Rows from block 5, named by matrix and row number. Each number is 128 + 24 x the weight over its row's rms, rounded and kept within 0 to 255. All counts start at 0. Numbers have three digits each. After the name is the row's rms in percent of the matrix's.
# conv: 3x3 conv (model.enc.2.1.conv.weight, 192x192x3x3), inputs 0-11, a 3x3 kernel for each
conv.68 098:138103149105126191140118185182130123163118100166113081147162132155137142128147116127132134134107132143110111113137106108103124134114130179113140120108111142134103113141161162118179129116172129134132106156174173144157141116138188094145185150130171159142179126139156111116150138117138141118148158113138148156141135154136168156
conv.69 099:171119143162101131217140128137132148142140122185164132132103120120115132186133116125130093169131105173123137109140124114113128090139122144118096127119128141083115124136148141117139143122136166133125136116125142114157074109126098126091104145076165167134131123098154089107173127130138141142184123167110150140098128134116166147
conv.70 100:086092106085116115121118104167148154140143135110080124134153129149116123094106133077113113087090101128138132146085109121125109102115114084118128104145087127158109149171126140150138132114173118143132143122150133135117102126134136130149110143149129144096098135103131173102075112149093122127111138097110164142134147079120134104
conv.71 101:172127131105076086113096114132109126095134103119160130114135117116132097101119118076097114125099133129134139136140138115110130091100124137140078160140132092098124108112105096133145103116152132125155122109167068099088115123140139145122135080086140110155099114101117146152160130168113130143119120151078123155101099151139087117
conv.72 099:118095071066138138014160094143132075164083112150074100113134106126160098099150131140126141124117106125113157134072091121122120076118119115127147114120121125151085129100094142129105153161124134073124138129137108145113162113084130133091116130142122124153143129126106128095083133111135133184088123130123138121161137145136126112
conv.73 100:116129122155116158177123124138100150134103079128070096118106120198117142115137112144112110103109121113107122117139090146135135160146147147099094117106160148130129115136074148135140116135134125107139110133137125136122120142102165127095120132077131113101130144134145148128064133099115155090154064120152168083147117084155124074
conv.74 096:084123122182117084114140087160142126123109111115140124120120131180144122117182137145134148150161145114080107167158108115149138145145145103105142140150141095086160138113094127120101083132109100086151125173104139081146136100086106113073121121134186162141172110139148157075062115115172123080122166139129121124076129146136115160
conv.75 100:112107157130089134131134136132108132158087123153140162112149136164114132111200149158102104163122116121099146149132144104111135157112132101159146126145153083102111119106112118145150096145141131159167061107129083086121091170113072119112118167089136170148129127130122095125108147151126159079086138132113139155096145125097142126
conv.76 100:151147081104121147126095131063083045146118142152150138126090126109097154126134125139120135115063115144143151103115138087097119123125127139146144124131114118153166093083102094117157114116131115154152098098113109140111085091138124135150144114151142133085140142130076121113140151069116107121098132091125127152113096137102110085
conv.77 100:119119095138122139111152176169147132146135114150140165121116132149117131124137123140169115155164150133090119121144117117171177120161116111127119124144147144077101144082084143087124096138130124101063109155135158142138093160123118133090107120141116203168177145111156158151109140129135146122087137182138150115129123110123126142
conv.78 100:137133093121146122113095195137151123170135127117107120098115148167083132146069132165116143146109132119130160148120124117149124110109134141119173146157143119146123127107103129125076109130122161138119156159139108138159138087127122101146119080157122108118116128089101125111102161127145132111131144138168128130162138167143136173
conv.79 098:059135128110125137151134071116109127132139121122121090100125107167152130114148126107099113092066077098109125113113154106121097138116128139136067119123114122154118096119099150120114133123114101117133056144128105142139146144120131121125118140116139133089100134110108145099053154113078156147147130115135137110121127104124135114
conv.80 100:129117103203110129110084151152168156100088078117129151148156155136144130171138082128133114104141153180128082130110095154145111167146124118116134166145189148121140129130158135149151179114095140117153141132082117099107149147150130172159120148150143129168140098119185139113129129110132107115073077121137110116146165110166134129
conv.81 102:146140131130139111077116106113108120130127150127152135145130127132149134151147154068119127111099140138117135166176148190133149165126149147137119150088100122165147134144120170112104162138087136143142124142129119115135150127145125122138124073151150133122119125130082158114122153128106143138131129135106165154092162157136132157
conv.82 099:109125142106125152089148115113084173129095173114102165163106113144124141130130136157135154125121100161134141191144104151112129121107145176116129126115119094162171157127094145127135145114162125121141123118113126111118185071136115087147154066208145132094154148123110170139097130129120136136085173081152082136127111092114107115
conv.83 102:081155147064128115101173141131130102137158142117133146107138117121160127126103128121153145104115128132087118159162136166140155135192148116116115133110116128121123157116160154157157113155147103109113129094152134095140105157164126118142130094145108135123121107107152131136102130139134119099121128134122162135154134143162154141
conv.84 101:107107082097162126171081134126089139147170141156142104095128148113135119134085117120099122123132150097144121123137107120100103096084105144117091133153140126126106115155099140131134151098129134158150149160156108149109115112141121094140091078120117119151122133109153134125134108111160155125153098131139135105111085148091144140
conv.85 101:139138140148142118084143113119096123123129143111088141127135105107147161130133151135142133117104111159095126137112097148093074126089104129140107136083129072116141125172094156120115155127128147150135117121117115075101173130160142134163111087194142165135134150136087136094100121105112125139114106107081124093054134109123137140
conv.86 098:101104128147108097089112136129146107128101080120147099107127133185179105118150129139113145112140139088072105126159108126155133121109120138074117117145142052111126096102112129112111134102129107101088150162132070082133104135105108130087120140118139168132144139126110146073084099130170154121081133144092136104103141140110127152
conv.87 101:146117149093148122145156130123145143114121132117116139135217152081119123158105164139132111162165146101087132113118117096143123123134102098136112153170137161114135094126102100136095109108169129117110160139132158136144118123113111142132138155136103124145123155143116118107153153107136145143141177130145126096144155125112127145
conv.88 096:116106114154124134116115115159157155096094058155121101131104123181124080112146121111069076140150164134103133151129105142151125150142111130059042135152129091110124121128131139136094119102114073085133120131096081103114112117099147138111121147116127134118134115128147145137089088095134152116100118153113113120134133127081117150
conv.89 102:141130113106101100068136138094099120135088161126145141123090153131133104164136113124137140112096116122095118116104129120124140122133107168131143097141062124175119109105113118159113135124147102151102170129155128133140084083116068128132178131153124154122120172112125131118112124104143130113113154100129155132105143105114110086
conv.90 098:132133158153127112143161109136135155132097112107155138130141142148123134103149146182154152114166131129111109159117116134125138165110152150139149143148106144110188167098135123102134132164116076100145117161151111036135177114112115133132152138096110129119149149154084145137111134126221146116104149164130094143079114128151138135
conv.91 100:118161146144111130098114095139108106080061111093092134094104145146066117149096136110111135098121149143127113112124121140133126149120171137178154140131112117079179134132135151096108120121158153135121141141165106106190133128145124135153115093155138124143122120134100151157109136130129085087105138132120112139157138122126121139
conv.92 100:131147110141131086117084154121075117113129116141118124131121140162095141122149113164102116114119131121125134117109057101099101104085125133132139165157104172090095115147107167113128134125151140135139125126138143126129133173146104120151142120150105116130128095139134103148127114105143138099089099122126098103107101161084106143
conv.93 102:086121086156122144166078138128171140128134118112126074120135154146121112128104118128129138110126139107121123077131085129119112111112111148116146094115090075119144130149101084127114131088166137137138139123168112127117106112137119144123097139122110124110085134116117145145129100166125154152129094142112099118121120170077148155
conv.94 098:105116137142106128098127116147123137144130123115113156106138106133154150111128164123121108153155124154110121159153123073126142136153152114136082136138159072145109104106103086098110114117131162134114131165137131156145096136125132130134125144145144185113127173089153165094129129122145136100090141118122157135121173140110162123
conv.95 100:155161113101105117123130121121149162092108117141126108095133153128135129172154110100121150137108118133091101127132104115121129108141132118095101102124131128174127133141087119175129097111119121100084125120137097105123099137111132119114172168109138134140136163131092112131142108152092111117123151139093152116074164162095148155
conv.96 099:144130165112126126102104122147131150122151150131151169157105170162145161140129176142143151108100154117117142157151103153116103141125120142107160168102168121131182142098177122104183110101174135173138138179131120139111161124158166118138160110167126092127133132137115139141151143146109128127120123139141130147145128141135132129
conv.97 099:154142105120140117167120058109122149102152162116138142137111147135150168145150136169102096124081110161114133124103096136119111106099119136107126134129141166110137099126140180105119133104143155165146135162107139126109110130152127134150157107186111108113147133122096129105112124073136130118123105107110108131097134114115118114
conv.98 099:139105124119103139094114136134123115074090123135118110087140172157094125130125129121120164134136131097081112122136129143138105137127131107110122128134149098122121117148137133152109110114183091058071123092162086113122109110128114096120086105132141145121123139100102177127073109116098136106124157117101136129124124123111123145
conv.99 100:095124089138089164117098164115105147126116093106116153123073121152107160112134153140114121131152141118084135086120124106099160112123151106130109130103138135104202099090098144085172123139187149127172116121078142115091152113110177094110179115100109142099107146134137154150118142108146118090105091149135109164139109144122112085
conv.100 102:109137115154159185118120118119123152108113101148134132110162172127128091142117153127139147129147146131147097138158126140140150117132117135112145141150146111103150105165135128120110121114123153124092125134145119138126125103149138099143099116127142139142105124100093118144130132140111143144118152181138126134138102163079129148
conv.101 101:117147121164114130153123136083085077142131155130154125137143118102117125122144134121128110139126112167173159120154130145117084190127153137158121169129116106144193084172123120161133123155125114145138127118099114107105148116113134133097146080130130143102113106138089097092130160119139138121122106134106105144103134121120131133
conv.102 101:143093100131113166103183149125121109148089136107131143108153162084127147072135132137108129154132124112137136097121109099119097131136127114138102141115126067075127105118145091110138100117126118070104159109061154152110146130124141133087125135105096120119059063139104093154147105131135122159113132155121106117137136073178172078
conv.103 102:067138095148113120148082116099079126146093126133126133066082090140135071120133110100157131087120123086102120111113069164121097167125088097106100148116096132113114145136082132147114161144081104147114115128132102108104111115104116079146106109127131105099106121114103073083102126133099151121146124140178128065127110124126125161
conv.104 100:164144157119152116128140105125128181127100131135122145136117156122125154145122170128139125123107113123091130155135063134107096138100117155110099150104112135116138155164120153142138165146171087116116134137140159109109158107142139070149123064162138122135140124167105123184109106135120127131100104118048100120072106124100115119
conv.105 099:138139120150108152249135113167139145128173133152144145126108154138119136159144110168126105125125126111092107113144136115140152117168113172101095112142115185098103126114145153096177139126140103114116152132138187115145086166103120143103150128117156125136161128117172121154163115102147145126147115137138112075124130111095170156
conv.106 101:142151118125153107103111136116141110120109125133105159131197110077136120122151127130142157092156118105124131109124154116126121119119114143130147083120118133100114092093109098106085116157120136127106110172102106132136167114130111123123138126132141151156127174164131134110129154166147135138105159124158139111113140126116158145
conv.107 101:147156161099120119081171131112112174120128145136116152107129128119132144157122140133120103153116106135087119146133112155112145138155174148130092120145091106151121159147105150167174142136158089125136123114156147134147140138139160082132116108157120164137101130143166165153122151129119114127117156132072136126114119124124131108
conv.108 102:149120127111148131098163124080093114107065113163116150100162113087109113093130124140093133195146119151110087184139080093171132062125100182120128158163144085096043123119121088148123082120107161121154131099098163138097143140122132141121098117092189168160105097083107104098152119134158117094109136149133112131117131118119147088
conv.109 100:121129155179146125138121096123158142120159137107167152106125134116151136117144134137113117147149134123118097119101147117124125100128117135139061122135111123132138103145105081132122092135096117126120154152102145117087109106128081118140128107182114151141092143167084112096109147139149098094173133115125131136103157137157139106
conv.110 100:154109164125135152129055140097103119106122125087133143091130146129146152116151158147135150128110112135109119159164109086132132123143098168134182135138191183134146143098127126075108110125145125136128098161142136114148115168126100151137101172163136145104148161132122143121099096116132148106125115121082125118079161110113140108
conv.111 100:158164128116106138120130113116125144139113129132150102172148161091124139166128132099129123162140108120115131107120121128110148086127132132113114118082145127112154108147142112115161118125135150120128157094128119137119107102112133135103132140100130119157135132164119104132171122091078115133137127114105144139093135096075137138
conv.112 101:105170125058106145123120149167135151109121106120132138143106128136092088130133131092129116136132166137132136108111139126110159135112159150136147138168165154130161120135144171127147117149136127128149136129162151145124108157117122130161103099158126119105107110096144135133113161128141130169123147142127173132154158119154132161
conv.113 098:123145142110130147104135155118111103069084178150130149093117142064090108142132140110145106140117152155123105135129156149116150136095135094132110141174152126150150141138156106135172151111147109149087101113155078143120097143121135159107181093126116139115126160116117117116155148131100137122081152154122170129116155125088132116
conv.114 102:101112143143111107135116147115136143111088117129137117126107176170113092146130123150117137157105139183073086146125065137155117133141131161148114207140142120091126179103165144121148173097123073137151099113122176117116142150127148119122148105156155125139126089136173125147095123140149105077131156158106124143134125113132141116
conv.115 098:159131128145112141150139132140100100152152138165128140138146135126130146152101135130144116121112110149150116108149111126135135125144127118121088065091128166134118112116116106144141131126117153152113158098126121128142101093117106094113172158097126141116144138082153153131171115127094132129135078119134124124115153156107132138
conv.116 101:057149143159148099134123103127143131141167146107139135146076122164132139099132111162111135137123103129138125141150128124175109108176130124107057143117100114150147143132099117139120093117107108120142119150111076093086110070082088117125119104134149087103134119107136137057085123137158121122157135120146122118114166141154127119
conv.117 100:117184130152140148121140131114083130133094136122163160088071138140107111131137125107115146142145131119129112132132127116133127114099135080129094152157140099098123138101091121147100091115126136141078104130136103122142125117100099141105179107128159134132145127112081075135128137119119129144105155161146095118130122113150110135
conv.118 098:156123140148083120127111148138128113137110103140139145186154168138165154134094176089130142108106122115097148113159149149105123155140139092126139140122131115132159146144167124153173145103135140129163135129120095121123109101159143162131153125130174180130143141106156118132142148123113117135131114118097140182127121167126124118
conv.119 101:132132144139145134164127097133105118148135170109158139141118116117133134147122122159099111170118111199147087154157135120177160117152116172139132157140108135140090113130127104137097111155080104112144146093140122117135105121144099126134127084121154146102164137113090131106119096133136119136119108131118144118110138107129123122
conv.120 102:159117135096119099123120117117147110113120096124124137071151091151131127102103152158116141143151179121083135156148092123118131128166125133136138133142158149136119104127108108093145110130146128054114129123162114107132133126140128144120126159142122150121130140134082113098149112115148154087125139101057117118115163180155151145
conv.121 102:159136110128139129139112133114109128135105109118134134123111143127133125103074161109127144148139123124133154143129119160092100144088100160151165175115148124105145118100145151142108181115126135122130142130133176148150145153165126146145120087180129145111110142113112140150072143093108088131133111156127100100105112151111105167
conv.122 101:136136153114127128142128155125134154102126167115141115130154118098137143133125126142126125169150141189176129123145142120122149134094145144108160120148153129207179114146125117140113124131136101138153168102143104106133094132150104160147152122145090123123124183126104117151105130187133133122108094108107138133102085145125115104
conv.123 100:142132156135132168108115132089123141120104167150134143162094133200126146140143131091148143127100125160118116140153096144150115128109121103088098174096124148124137167136146167149123179121142083116131103139145143115125149117118170119110147110126156138151126139127104123130094164119095122130144124109111120150134123160151124091
conv.124 100:122137098107136132139111145135079099132133153094167150115077104120114115150134113115154146112129133114173166129150108169145111173117091139137147143112105113121155084107102123124082118128098136193145152150136136123126108073135112046121165037129134146116126096114099077117096152128098141135107150149151153140141108124127098142
conv.125 100:142193132074133123153093117109097078144127140143144167151112093097120141138108109106118085125119128161129103159143134162122120207147140108082123145152135169128130152109102144115130157124114106166149103141109115156121111129131120126146158103136162083105138099096103085144137169106124093172108090127129123134122147114130123102
conv.126 102:137145113052102131079177104135131107160102125107126150122140113109098134121101117117120116102123111122149129096100155104104133117160162090125120131146109124145119149121147137152147124122106101129127101142124087176150099116118092118138129118137134139095087116069151084127165151134133084157118158103090160137084162123162125135
conv.127 100:107125125065131116056166152135117163122109144135076122173121121124126132144143123081085094141128164129110109131128133127122134083064154111113081171135081127123094102125117151121095146136129163145168147144141139143146152103137148107143161086159129110102103120127110123097120125066149147127107196106147091134149101104156117109
conv.128 098:080113119101109113085177097126151120151095136065117112096125095183139094116102110177130128108097130103102131116107105112161136119129097129133159134154140110169099120116117085141121119104131076112122118140144080115140127085115118111138116127168078140146143133133126163134089110151154143151124151138111146099100145138132128171
conv.129 101:100118125122146143060133112134134159126093115108083147140101124140118126149129114120109080144124131143133152088097145086135160103121138127146147107137104117140119122130130165115156156118125161143153149147146121125160109118148107127169139081169139159101154161112124151105088111136125119108093128085146136166150115164152099179
conv.130 098:111127156085095158197062105121127124171148086192113103190160148147116143159092126134091111149104125117130125100130125106141142110144084167099128119121102170100138114121156138146168127150139092167155120141150132104168113145134125135140133161124153132135139131124129120122128109127089129115127095120145146116129141117111159116
conv.131 103:125105138118175126144107174104100114106124104116146112120144154111104124085112139107127151104112152076146120130117116117115119090103118144115117128122141110091102121149100121113140111092167133130187156116142148114059056152156082130148049110127089123160123142128112126109150135144152131144138073138130124139133102170103139165
conv.132 102:103097126136163135102154116162117112118123144102121139081095080103109108125094118139154119121122144104132114120095151104144162098119127141142142136134116127159070166107109114158135131096141129152156144127150111151143102081140132135152124091141125167145168181088167173111131132132151129123136093134162153102141161139148135163
conv.133 101:139097166093101094078091164127083091087124097176168156108089105112125127096128140099089086079117107132147156124120121128137092127081101135116096118140134093109142111116137122118165116155133163100134126076168136065113100099144170146141113100105099147157121078075087119097137131142110091102083113175138114141153104101133106145
conv.134 099:059131116170108140184165136119133146155102134094102139108127101162152125140144136161154115155121144125090145101113116125137085155160120131122110157097149099101144113113086101116130122121138118164174098149146103131142126073097114122119133135133127191162126146145141122135091143139158156135143152121131167109108147126144141152
conv.135 102:119129095118107170116150130106101131134104123135135147103100133149093133123143113164155158103110101085126118128129130074122172095093134136173125118081173089092164108109136132090159119143105168085134099152086122101121179138137112142140142079129107102137151120144128175147118145119188152123131114151123115139107127125146125138
conv.136 100:151125117138153113082118137146123114142140135114108080137122122142149126153126128114130146138129144178173158124135119133165131124131138094145146142126142088149202102160157108156105093155108144119107138094109111076112103129152121105128131055155109126119143137138102099134103129109148114139104142154122113123117073125145082137
conv.137 102:129140118086104120117115152124116112149133176153145149159121160141114175117116109118127141111114112087063064157139130118140156135119145131103098149085148195101128132138136136123165110122139121157155127159062173119124148127110121155137123126142121062152132054116101124138132169106150121130116125136131095163138154115154120152
conv.138 101:193136139138137178153141106072179137157124167161130146123129161107112168150136134104145101109109108116145133157086131116139132134126107075116110127149153141114154126088128133114102135149101100132126096165137122133089075122128058143153116100136139140121147156147098106158154138149162122142119128070121118113116130141118092129
conv.139 100:153133112115153085112128130143130128137127152143127110135094119093132140132126093157123121161090115131135087112131120101123137119126158150118133120131107114111128111131093117120143121124141084151136114119135105123096119127141145140137159134111139110111166140118144134091123123079072153096100150080143100144130101125124085093
conv.140 099:079155122099120152189137163131109141118132166127101110126121168105150167172158102109137131083099114096084073078128111111115139123119156105126099096107148129105136117149106101137204148108181051110137073112120123144143093112131150132118185120109095097150086143136139132176075150117102164110165150134125092128107128116140142138
conv.141 100:104130119166097144095165103124138096173104091161136143104130119159133109134137147142130132087138113123117134142084100146147147095124114110150138096133125120142119167098096133089170134102112115107116117161102124099123157102091109083109110128135117088128117105128105113081093147123148116148131155127130073161116137169145127137
conv.142 102:141145121132129121073107084126090156118139140153146137090110140144106131118142123160140100138120147125119116107103102129132129105105167130134114157140143141090150120153124176118166122145146168131108131128114129117091138123159175092159102096158112116073134139127114170103104126091144123099102119106130132079131131130142119109
conv.143 098:107127097110105125118062133155175101133151102134139119104139130131151126155119123145113112147126139128112134107141146120138155129131111150124134118136121123159142105113121121132135158101135108130084126154170096156164086134138146139116127137140134175134120195096105131100157151097125147117115137154078147127116170132065154119
conv.144 103:127144097178137120139149138148153129142152163151143156116154110125143152117140138182079112143136117067086136140125107118119102098109118115123113153143114142104103123100125087149137103152126189115111171133105115124099191088140106134127147130115145112150118133132104110100157134093150109088142143121161106107131130102113128113
conv.145 099:136145096110110090178126128078009091143136168182141104135107122120102112184116103135140134123068086153131124117143113109101134082128133153103144112120135147156123111097091108118139145111119114161136072049106121122082094124142114105108146123106140109105127149138111106117165142112060114149135126101124146146113114117100131088
conv.146 100:162119200106168136092153113163108137127074135093110154108129130135174095149124105125145142105134103131143097169136161133158133127120111159160163147134089180168134156112141155146107147125130140152149111143142130176160130119157100109148148091146150138144146135100142160176159146159141151139129088100132137149130149155126118158
conv.147 099:099154116137149125078106146148089111115111085155117159085139120100096107116135108102116086104162167128111126138123164123107130114102153097137128120144129166094103113104095157119092130176127140124115129132094154124111127144134152118121159084068136142167165120117127106124095149106175122117099098146144116089147108123144147102
conv.148 102:118109107157130134116143140141120168124068095144131168105116142128081107122140143125073120208183149147096082146117077121156171119104130148089092152196126071108120141125107139138134120095120147090113105109122163119128117099132145096132126083122184189132134131117159141143119107121135140086107166168131109117113125123092102104
conv.149 099:095153164133118145113127121136083112098070100111131170102119146150096128115149122126115154130132149117092119151150142105128116129125132123129147122150142126138176134104138134098108081142122097093154116136131127092168110078117100098134114115121183171143154143158148134104079129122187128109108132140121105116114122108125103144
conv.150 100:112100140126113130168093137161128100182098092184137098132113108131107139112125149108112143094115095108161156113101131141110132140124111122111112133101134138122087105117123134115126142113142145131133152120133155115113118144109086155091123140074188142128142101084144094061135122124127137129136118101161138129160119110149151128
conv.151 099:139120108156097111079096136132178096130131093126105141100111127188099116123150143155124117125152135098100107108106117117107139099136148136128137136132143148110168124133158128094170123155164107066135172158116074086134144081120153098154086126131134141122129114108136154113089123123154134102132158159112099130117119159126109138
conv.152 100:166154136110099152162152142141097154146112139126074122121157135070125148144141123141147123166151089141104096099125142094109134088112121122147099128132128120124129106118131110088137100100126144160116155148160116127149133099112123113097127112111158155136148166141110114085170151120132143144147134124108127114107155115091162137
conv.153 103:091132165136119071104090081129124110137123099115141139125139119119131116110119121131109145134163145114142109130133147114132151113145120127146169108107104120125129135143116128165107131164109131089166133137175116120153127112141114108118138124118096096062122132119140112103104121148146139100126155099117111149093131170132125143
conv.154 101:119141133150122083118178157141103126117098090119119122093150150157117158110134147164123152141141130106088125150118098111157110128110115145125154148127119133107144132095100154126107108153144122095100130116102140077147165122108136097139143109136134144144159150163138100097099125140164112091094178174086109112090115138138134149
conv.155 099:188115120138120122122150142133108098123146125091159119094109144122131147104115119152144130126129079124095113154169119134155178119140149142128087125109119105123144144136121134125153101146141144115127166167105124103199096171097095139122134098151149107139154100154103122149150117097171125100111147191116135126087142147144126168
conv.156 098:134113107180084141225139153141129121115091130118150155130079149141097128155130100131114112126119122164103131096144102151153118143144123163111101150094090159105086146123106151152142147150127135143139099126125120105161077141126112145097132135085145176093157106085133098096147137147144118112147103158158145106144139119157144136
conv.157 098:105103128137108107119103093147102096137052090122104147112109146182127149127121088150112161096080130119074091125095129143178123135151116108127122134111121115106115144127123141134119104134137061114110128152124158098123108096099120110128110099126125123139119113116096138115065107131156146133148138129126095102121128136146118162
conv.158 099:114118144112137132091229144083115118125135109086097125073157097091140114137158101122156142114160154080169179105142151137138147128152146125128180094149187111152113128122163155156153139139087141130141135127108099127099126138141134123128114167083113121144119144112135153136125132111104131129117168108095163117084160117095167098
conv.159 101:105147148134122121085150118150149147152116113123118112152144131150170128131117125130138110132143127130138144171165154171125137155128177115136136132158145137188209176125172149143156175117143091144152143148165088160099175129145150141141135112125151094126134134161164141177131125166115129163121132111130114127133128140123094125
conv.160 102:129135180143166095141145087111136136106143115109145143106140152114160135135127162130144120110082118162117126126150137180147138152143125104129101116088110100127125128167130160146125150167124110131154089126173104101124098186129139128134098106149139155119136135124090127140134121143114115124130113125087157117084147159108145141
conv.161 099:111107142135084146126078146093168119113130146122123152121131087134136105122168135111162099127129113157130117117130107112146110092143124109146114186109135165146113132129098106149127117142090117115143146115113089128097158159096164176103145204079119130152150145124147126146118158165125119118154101174101151098115157133123139078
conv.162 102:111110090124122126137176154149122120131117042141128145121132129127124121096140150116138105146165128143153085113136081139146140154151136136158114154160137095093109159155124149141165137127141164079149139085108186134081119108151149125119128133119142167153127112118142134157127102099087129115115140179125126116106113136101147118
conv.163 100:102158134103171121118080159147142125119155122119119139076094127149101140138101136145143119112113133148120133094136111106122137104147109120095156113104122201116125120135089095120073098131120132127099148140178143182101095131113147118112122155105140145131135166125135131130119106154094160117138117153103105130152113154148106142
conv.164 100:182111131116141102121084149150153110125121129146133101112106116117137093131165156109103076098131145128135133133105122137120152165154142120117106123095135118104108147144146145142162185112144104079122131122125140163146107118128141151133103141139094089080143129083104135112117133086094145144134102131132124101134141105142173143
conv.165 100:130135167154131153081110160097109104130115140153125136116123099128141081114176129096133148082150130083153159182108107146102115138118127112116155081107160124145112148119152128101179124147152122106143149136116136115129135123134132116121113133132079120154088123159097122114103163150113115146121136133117116132122113133120097111
conv.166 101:074144133158118169113072108105122110129147119115141108103127164152121102141128112137120136135156151131144145133140124168141154138111128138124152126160159108141141170146117200117123164096133128161118132136155092139135108178113110136146088134140128088111101145144117128139118165147116145141100082111156142105119140136118129141
conv.167 101:114105171058120106102136147176068092149142153152114133108081136147140176148102123135121108089102112099112141118157150120145098119100104148116114123120140132120140081133143147112153163157118164111136116138129112152152142153118167140121151108093110116096120082114126138103120110097097112088104067163160161130135125096126116122
conv.168 100:112136113170138117159138137119106156107141097114104173084116136111105150109128132130122139123143125138107094111181105148104131141109104132103111098101132157089148099134108140096167129122130142131101146141106136117144102146092108130127119149087160125125123112143174154138120118107122126126111102155121131113136111099129126110
conv.169 102:095150135156143126121132172134112161115104102152141156106120133131112126119104142112082101171154126168096089131139096116132138117085142166132059170179108072091145111152128112138139136110122156141121088106116163129156118147118141113140130121141170177133135120120155152149137120132148137092099168189147117111114119142108138126
conv.170 097:104131131148121097107095124112111101121129139101128138095130128150174123121118124121122131130123126133129132139144147118135121112151162130104144127106120063090109093134108117153094123133126146112100152145152129156159101100159116100127107091159116134113097093064101099073129135119162125119125109115146120132147111142168113157
conv.171 100:151114100127122085159133123104095126110142159104124134129123115114105166124081133120110140123124144157182163167131131113130120132110112105126133130096116135081158117118134099132142110113136183142154151103069122134125148093137153099143127070131152140132105111138092044106151143096130117125093140156152126129096092096118113139
conv.172 101:089157093093108147122082127124124118148133123162114129071086136145131134146151134144117125110080112116127130113097096107111153093095092136122143094105119144178142149095068133127183119103128089130129091163140144129107091122102119115121146167113125098108132141130105134101107125115072128097124127114120146127119148159122133101
conv.173 101:119162126077159144120176139144122071125137094128147160132140153126141142143111121090111119118125152170155185112151127161182137208163082097137125150145150136124101139118168146154091120151052102133082090136114138134116092154118108118107148076111157109084133090085128103110139141123116110153106129160116157129157159122146135144
conv.174 100:152115078142141108115149180105134153111114125098101155088120160111113145121136123143109114123148133134107096100115128088137157112137172139093102144128150132124128124118105134121135091117133125113095133154125158146137130147113121126109094137145104135165132138142148166119130130135155166126086143160123092132146111130154136176
conv.175 099:138114172119130136133127112107110096124138130127150153150154156107143152144119183115137150120090143143111116125135127127109065146072071169145108176096089079106136111126152126126133127098126141134163128116119106118119137157155164144129110097135126142122087115130060092065118125172119092153143125171052121182066098130095098130
conv.176 098:119106112161123125107142094164153154109097076138117093112108113180136090117143125107091055127149154130105125143147111145143134169139103121094073123123138082107128124143131138130115129085134117088107130136111092102108098104111157103107112127116135137120118110137140135151088097088120141118090127141115112112123136126090115135
conv.177 101:102150147072148149116121116117122121141137155103164113119132138144134129141150109112131136129108145119128122156171127146146147171144126122133139131125113166165085152155090161148113131130098114144120128149145146132150108094144094114122144089161133122125138133114075126107107148128125144163109096127145128111115139148106123133
conv.178 101:135111114134101101118106105145158119108106145120155144143125141135158143169144146091139136131135144119107139112125113116170141081120073125121116148124139140141143135107094096166126108117116132114116159152122097139097085152101118167093163186073166105133168147125132063162150095125150118108164142155102141133109169129113136112
conv.179 097:105113151136129134143087110174126122163104117177109131147129154152133137163115149113097135123113168117103150133148126137118093129108080165114128129136106082095094128131124153128136149114159101142123134131147114139166124124158142107156135108166196149109158097102132095115109114143115152145127136143131160112126144099155134151
conv.180 101:101118121116061144130119177122080097154123120188132147092122148147093149127152117126108118135145124117123137134117127091096134133110100098095122144105122180111158109104136122085197128150137140113118116147088149147111132126086126082064132091073119113089103123109122104106105136104128107102142104140167115112140130093148148076
conv.181 101:130123125129119139113093168127078143090105132139115126117116150147118138095133114120106122109137120110123119120102081153097111145120119140098112153142119169087118131106129147103153128098148135125163147114114170123114163151146210128147201155109126133153167129147165113123130116097147141104122061141146124152148117104134130077
conv.182 096:090103106177122158107118125143147147087063103101147137079132167102075118115145111139119153117156161112095116138107117147189149145114145151138148168137109119109155139131142117112130109119131083053111150150146152073184146105111108106135128106126164151135167107130140180150086121153168123085108147136127115124127120153125102140
conv.183 099:182104130137132134133104121140116114088154118116138114089145155107144148151151155127113099109127115086104146133149129120132136126104064128119080124135174151122179119127176127119122108102105189120102147170113143133127134174096159140101136140124094128149124124156090082165142087121127133117089101195070142092111162107120147106
conv.184 100:147107120127055138154136175119107079147175099129143124101124124087143170103142124145132121150131107132094128105155144093144172101131141170113119127096119120104171120116133149150155112166125144119144153113118145129159116145133131150110120146117102117143132141128123168110142130093136090103110103148112131122070152125022138161
conv.185 101:087109096138102124106156191155108133168112143088121162151043125115099114130135138115112142133107159153109098106135127161150117121141129119159145137116106097118112109094107095110117097147148172124133171140145147124151131084128133116118122080128157145103139128101118096106101123138135089124142150159133123136137127105144106131
conv.186 101:138120142152121125105105059092118132105134141102147128122100131142109115081164135116117129105137110114151106136041089125076092125067130125122124109115136114144147117117102127121133104146138142119130141170103189083124167115151122140150115094192103139103108126144037163126126160108160129120119118081120088132124155127096136132
conv.187 100:108118117122131134109125125188131105141113117106132132121064139133127114112127147119133118147124140131146151124112138175164121154150160126138149126165151100137138129108126170114070097168132162134111127146143118120163101091129107115151138088150131160108118108076105113112110167126125122090172146118137136136152127149155091159
conv.188 102:138116111120100084162079109108115121171161162180121136106133137094129146135152138176137121140119100146149152118066112067073103149104156162146117127129112140065092104099126120121123149130125136149080136145087182152137139163143121130120136159128164114108122132097146139099132072074113150117107125113133102109100122078118176134
conv.189 101:100140143155084102104080154096084116147125107099129133140122159111108148083127114102136132096136125100165136167141126123110127169134105107145153103105113126156185139118090120102144138133116147142133140121108126125131131112115123077117163108122138112112099121133132092108089135130114106110123140124149142117111162124121108133
conv.190 101:130134126143101086069111110149138138130119130177120123135144131133087137117140121153104121141133132121129104159135092139143134124150146092110133126140156164083083133145079113132114108122084137092115081135135105156147122120105125105139114125129131132116123114108148160138103132123132154102115138144121090111124122111136134135
conv.191 101:079183108111134092116168125127109141136132163146132158126115081137147132120096122109120097106109133152124111131164147164140150166198174099130067120112093158115115142106087156145110128155139091113137123178120169150136144162122150111133164079103156102096151071090166103128100153090162137118121126135156143105162128118190148136